config.toml
model = "class-conditioned image diffusion model"
dataset = "patchworks of several textures"
train_examples = 36250
image_size = 32
horizontal_flip = true
conditioning = "class"
arch = "uvit"
objective = "edm"
cond_dim = 128
targets = ["centre pattern"]
num_classes = 32
cond_dropout = 0.1
norm = "rmsnorm"
norm_position = "res_post"
activation = "geglu"
mlp_ratio = 2.67
head_dim = 32
fused_qkv = false
qk_norm = true
parallel_block = false
inner_norm = false
drop_path = 0.15
patch_size = [4, 4]
layers = 6
width = 320
positions = "learned"
init = "torch_default"
optimizer = "adamw"
lr = 0.0015
beta1 = 0.9
beta2 = 0.999
eps = 1e-10
grad_clip = 5.0
steps = 11900
batch_size = 128
epochs = 42.0
lr_schedule = "step"
warmup_steps = 2380
weight_decay = 0.4
Rows from block 3 of a small class-conditioned image diffusion model, named by matrix and row number. Rows with one number belong to one neuron. Each number is 128 + 24 x the weight over its row's rms, rounded and kept within 0 to 255. All counts start at 0. After the name is the row's rms in percent of the matrix's.
After each neuron's rows are labels from the 100 images, of 14976 (inputs lightly noised), where the neuron reaches its largest size: "peak on" is the class under the peak. Only what is clearly more common there than usual is listed. The data: patchworks of several textures.
# gate: MLP gate (model.blocks.3.mlp.gate.weight, 848x320), inputs 160-319
# fc1: MLP up (model.blocks.3.mlp.fc1.weight, 848x320), inputs 160-319
# fc2: MLP down (model.blocks.3.mlp.fc2.weight, 320x848, transposed), outputs 160-319

gate.245 132 [116 129  91 160 146 130 114 169 121 120 118 106  99  94 117 108 123 139 103 120 146 142 143 134  98 107 168 121  96 110 144 161 153 128 162 127 121 109 137 124 120 116  87 101 176 108  92  79  82 125 106 122 149 127 123  92 136 149 126  98 108 162 112 119 131 151 131 132 133 161 160 139 117 161 126  99  27  69 140 118 113 144 116 108 101 129 134 103 134 138 115 140 125 133 128  86 136 142 118 132 105 169  84 110 102 118 106  95 137 141 125 150  86  73  85 124 112 146  94 101 129 147  74  70 128  90 131 158 123 147 168 139 108 103 130  97 122 157 108 124 125 140 135 180 140 140 139 143 168 130 106 140 130 124 155 119  99 136 133 136]
fc1.245 141 [131 141 164 116 133 152 113 131 164  55 121 122 137 140 132 136 151 120  78 145 117 158 130 160 128 153 120 145 115 132 160 103 107 133 117  91 113  81  76 147 156 129 117 124  96 145 161 178 166 136 164 117 121 107 132 134 144  93 136 158 155 145 118 118 101  94  83 146 140 153 132 111 150  98 130 129 192 124 105 142 125 124 104 142 168 128 163 150  89 150 125 155  86 141 117 159 109 127  97 119 116  95 169 148 127 161 182 120 138 151 150 129 180 179 162 106 112 135 112 172 110 120 136 109 141 120 100 124 110  83 129 109 129 144 141 164 125 103 137 133 180 140 156 106 132 109 148 146 112 144 112 101 114 140  78 135 141 127  96 103]
fc2.245 150 [108 165  97 127 128 178 181 100 111 117 150 130 160 150 156 143 126 148  94  95 157 126 161 126 107  97 120 145 120  85 173 137 141 112 122 126 160 110 116 163 138  89 138 155 137 112 107  84 137 115 126  98 127 149 121 137 134 117 111 125 134 147  82 114 135 116 127 171  69 145  93 150 134 107 155  83  95  85 115 121 126 104  90 121 142 123 149 137 117 127  97 126 136 163  94 162  97 146  87 150 138 107 142 125  95 101 110 116 126 136 124 153 118 136 110 108 123 102 118 147 120 139 102 102 109 106 130 136 137 131 102 101 130 150 184 143 130 169 104 130 126 121 146 133 134 138 185 128 116 110 133 135 144 127 171 141 119 145 145 136]
peak on: plaid

gate.228 115 [ 96 117 105 143 136 165 103 141 138 170 148 123 109 125 120 134 135 136 122 129 151 172 127 152 129 157 109 135 117 143 174 127 157 152 111 149 150 117 139 118 118 142 127 129 188 184 126  98  77 131 142 125  91 112 151  97 141 180 146  82 125 175 143 133 138  83  77 154 127  97 154 148 154 100 163  95  78 127 119  96 110 151  99 140 157 142 147 109 146 104 133  92 152 180 119 109 186 132 177 128 135 126 129 156 147  86 130 121 135 139 152 118 159  95 166 153 165 172 152  67 138 136 168 108  99 156 136 154  84 149 124 131 109 115  90 115 127  73 144 165 140 106 116 139  96 136 115 127 129 115 123 155 135 139 127 121  72 131 104 111]
fc1.228 115 [103 137 110 153  88 114 137 102 112 146 148 170 145 134 150 112 129 174 184 112 198 136 117 121 125 128 106  91 102 141 119 115 154 148 119 155 124 179 165 129 126 163 156 148 142 169 131 127 100 126 149 133 140 143 139 134 118 122 122 101 112 136 197 152 146 105 121 148  99 132 134 137 134 120 127 116 129 100 110 156 129 112 131 159 171 151 109 142 149 115 151 114 152 161 135 117 158 135 112 108 122 118 109 130 160 129  78 148 113 131 132 144  78 110 154 176 136 163 106 121 134 171 114 129 140 165 166 120 119 159  72 135 122 129  82 101 119 135 153 132 130 106  95 149  88 127 118 149 121 111 113 141 168 121 106 149 117 116 145 151]
fc2.228 106 [110 133 133 109 145 115 119 112 133 106 118 120 128 144 133 118 133  80 111 140 114 112 143 134 142 113 142 146 124 120 130 144  94 111 112  88 117 136 101 133 147 117  95  88 109 115 100 142 165 147 114 121 143 131 112 127 154 124 111 147 154 130 100 144 113 137 137 117 150 143 132 130 114 162 105 123 150 118 152 122 128 125 148  90 117 117 120 141  87 161 121 109 102 127 121 132  86 161 122 146 130 151 114 125 129 139 146 138 131 122 115 123 167 170 102 116 138 120 132 139 105 118 107 124 139 120 136 117 152 121 158  82 124 113 148 156 106 155  96 101 122 142 147 117 157 127 145 125 116 158 134 109 124 140 140 128 121 125 127 128]
peak on: crosshatched

gate.49 104 [146 144  96 147 125 107 114  88 126 130 123 143 106 126 125 122 144 164 133 154 126 108 121 100 131 121 153 173 139 118 123 101 115 116 113 158 109 115 137 158 150 128 179 101 153 131 153 126  75 135 130 140 134 130  98 107 129 136 162 110 135 132 120  92 119 150 123 139 134 133 116 151 112 155 121  84 152  97 103 130  45 118  85 162 119 105 169  58 145 150 157 144 144 131 165 184  82 128 166 127 135 151 137 125 183 122 135 163 136 122 107 122  98 144 130 122 132 138 110  80 138 138 118 125 153 130 131 133 119 115 100 139  87 171 115 161 141 124 147 116 105 116 141 153 116 111 139 104 148  63 126 152 162 103 129 146 147 133 143 149]
fc1.49 099 [128 151 110 128 148 168 118  92  83 104 103 130 112 145  78 120 146 165 122 176 132 134 149 118 135 100 140 136 112 118 140 131 116 103 111 117  94 141 130 132 129 114  68 114 133 153 135 151 127 147 119 154 142 178  90 115 127 118 121 126 149 160 109 101 113 152 123 104 137 138 152 136  66 138 141 108 141 103 118 125 108 147 136 133 154  49 141 125 112 133 197 152 129 129 107 152 116 104 127 124 104 149 127 115 157 172 150 166 139 140 164 125 126 137 109 100 119 120 113 121  99 124 143 167 138 134 144 119 129 143 125  84 135 152 149 124 120 146 142 116 143 165 161 114 109 165 129 105 103 141 104 118 137 148 104 118 115 147  92 115]
fc2.49 087 [147 114 138 136 102 119 129 176 136 141 150 135 164 111 155 115  73  84 139  90 126 152  97 128 157 157 108  98 145 132 107 127 134 145 168 112 152 133 138 121 100 135 108 161 100 108  99 109 164 123 127 116 138  76 130 127 121 158 120 145 111 140 144 176 131 100 137 165 159 111 107 126 148  97 114 152 102 161 137 123 127 145 137 101 142 136 108 170 124 119 115 108 106 116 101  84 157 168 121 145 141 104 150 147  97 109 106 124 121 132 116 117 162 123 119 138 129 118 143 142 166 120 134 125  95 134 133 105 136 132 117 119 138  95 100 101 128 122 115  97 113 133  95 156 150 119 114 150  99 140 124 144 138 143 139 103 133 126 124 119]
peak on: plaid

gate.324 100 [110 104 133 116 118 126 137 130 137 121 148 105 139 136 165 111 159 150 111 133 115 115  85 197 116 160 163 134 161 118 143 116 118 155 122 150 118  78 138 141 106 101 156 120 141 161 134 130 130 123 158 115  96 180 127 152 144  98 147  83 103 102 135 113 144 173 114 120 126 138 140 120  86 110  64 131 112 127 150 134 122 151 138 127 155  96 104 106 122 123 133 122 140 115 113 172 120 142 116 127 161 151  94 112 103 154 118 113 121 122  92 158 145 133 142 120 113 176 117 128 135 106 140 114 123 155 138 147 150  87 135 156 136 129 113 116 125 120 131  88 117 146 108 139 199 148 136 142 144 121 144  97 152 146 166 101  73 133 171 133]
fc1.324 099 [137  96 106 118 113  97 136 120 108 107 103  97 145 137  94 169 145 134 130 135 127 126 107 135 133 192 118 141 103 145 111 158 110 111 122 102 162  99 113 155 133 126 121 114  99 126 125  81 144  76 126 144 117 160 133  86 131 151 112 160 126 151 172  88 132 110 128 106  95 104 118 156  98 158 131 164  99 134 160 149 112 109 138  95 110 116 166 113 160 105 130 150 107 118 141 162 123 121 147 159  78 123 147 122 125 162 117 147 110 141 106 129 160 144 150 117 117 109 121 132 142 145 168  99  98 105 168 152 102 122 124 123 159 136 126 149 101 173 138 107 130 145 129 104 101 142 151 126  86 160 160 112 112 182 151 134 132 105 136 104]
fc2.324 093 [158 144 153 140 130 149 107 128 165 134 128 152 124 109  66 101 109 109 132  94 141 144 176 110 139  65 111 147 151 121 165 118 170 122 108 132 141 192 122  97 123 135 135 145 114 109 101 147 126 142 134 119 159  82 141 137 131 133 129 129 126 135 120 123 108 104 147 129 148 141 125 121 143 114 155  78 121 147  95 100 139 120 109 171 141 148 135 162 100 142 139 122 131 140 125  83 115 146 123  93 125 104 156 117 139 101 102 165 126 156 159 100  95  71 115 104 136 113 145 137 117 125 124 115 118 135 109 100  76 145 100 136 143 138 161 115 153 111 136 166 114 114 134  93  96 115  83 136 145  92  96 101 104 104  93 138 184 159  91 140]
peak on: crosshatched

gate.217 084 [110 110 154 112 121 130 152 131 160 134 143 141 122 126 138 119 142 110 139 148 132 143 116 110 143  81 117 140  82 113 132  77 112 174 156 111 171 103 139 156 102 133 127  72 137 102 158 124 116 108 127 116 126 128  88  93 153 149  32  76 121 159 130 196 137 105 152 197 137 134 157 159 173 156 134 132 125 148 150 121 115 107 124 134 102 142 125 119 119 132  80 135 118 140 134 106 137 142 126 137 179 117 133 142 123 118 121 154 124 119  90 138 125 115 141 115 157 123 131 157 122 145 138 128 125  86 120  99 107 122 146 139 106 138 142 153 148 144 136 105 145 139 144 151 129 115 179 159 166 139 140 111 169 133  98 114 123  97 134 147]
fc1.217 091 [170 143 141 113 104 114 154 131 142 109 139 155 114 156 134 132 106 149 156 123 182 134 129 106  83  91 152 106  74 122 116 113 121 132 160 117 188 164 119 156 117 136 161  70 116  80 108 116 144 129 125 104  97 130 121 189 136 123  49 120  97 106 109 139 160 105 163 152 106 147 112 132 144 122 152 138 120 133 135 155 136 133 129 171 121 138 152 108 126 160  89 101 140 112 169  79 164 163 110 128 180 141 125 116  82 105 141 118 144 103  92 154 107 137 155 157 137 143 148 123 124 125  88 132 178 156 137 129 141 150 125 159 145 160 101 131 132 114  98 127 118 125 120 109 135  87 135 147 146 151 141 119 142  96 134 126 140 117 117 129]
fc2.217 104 [124 112 144 134 128 138 128 139 134 114 136 127 138 121 146 120 128 120 127 115 142 133 117 134 135 126 119 117 154 123 141 139 114 118  90 130 143 132 128 139 108 111 132 170 125 110 106  67 125 165 107 135 137  95 157 127 115 162 137 144 141 116 119 152 132 139 115 143 115 124 116 152 142 128 137 153 134 113 128 133 131 163 110 153 116 147 126 142 137 129  91 125 120 123 130 114 133 164 134 132 139 142 133 149 139 101 110  85 135 115 115 111 138 132 118 145  93 122 126  91 131 109 113 114 134 139 119 107 117 148 136 141 150 128 110 149 129 118 144  91  96  97 117 120 143 116 126 134 121 154 135 121 141 130 162  89 127 116 117 131]
peak on: plaid

gate.121 092 [ 94 110  99 156 116 177 154 149 144 174 141 124 126 135  84  92 138  93 167 163 137 143 109 126 118 137 109 107  74 120 157  86 117 134 152 130 130 128 151 145  86 162  96 126 155 107 142 143  89 117 148 149 141 130  80 113 143 154  94 137 120 177 155 144 142 114 103 176 101 127 152 160 133 112 122 105 143 110 137 133 129 121 131 146 117 103 132 124 126  96 174 125 161 174 140 123 121 137 114 101 153 148 129 116 120 175 143 136 118 121 130  64  98  89 158 124 103 118 105  92 138 143 150  98 135 138 157 125 123 136 139  96 113  97 125 117 142 117 164 140 175 103 135 146 115 123 118 103 162 115 128 150 133 163 150 114 146 114 117 146]
fc1.121 101 [ 51 161 132 102 106 137  92 171 106 125 147 127  99 131 164 107 113  76 119 146  91 101  87 150 135 126 128 154 123 108 127 138 159 103 116 118 116  83  88 110 150 136 169 135 152 143 177 127 160 132 121 183 131 138 163 136 160 128 138 116 135 103  98 114 105 139 125 124 137 178  86 147 145 144 133 139 110 144 103 151 135 106 163 145 153  98 140 164 116 110 145 149 170 103 135 161 168 128 137  97 119 115 153 120 140 125 128 163 148 137 119 144 158 140 161 171  91 141 128 127  93 100 140 144 173 100 123 116 154 115 130 132  94 161  96 132 134 118 112 117 146 134  75 142  84 115 179 134 116 132 133 120 174 125 103 110  89 145 143 164]
fc2.121 078 [136 119  91 126 159 128 160 112 146 147 112 108 141 134  90 165 140 136  76 141 128  86 117 143 132 120  98 121 113 130 155 130 153 137  97 113 120 128  94 158 138 128 114  79 117  81 130 139 120 123 146 120 118 139 114 116  88 147  83  70 122 118 156 145  88 108 148 143  96 124  99 127 117  89 132 144 151 158 154 115 142  91 135 152  86 118 143 126 153 142 115 174 141 137 107  99  94 163 127 148 134 165 154 148 109 147 112 157 137 140 136 100 134  98 106 150  92 122 113 134 102 125  98 157 112 127 122 127 108 122 112 120 127 156 162 112 146 115 111 109 121 144 107 129 117 151 133 159 113 129 130 125 142 146 125  84  96  90 169 145]
peak on: plaid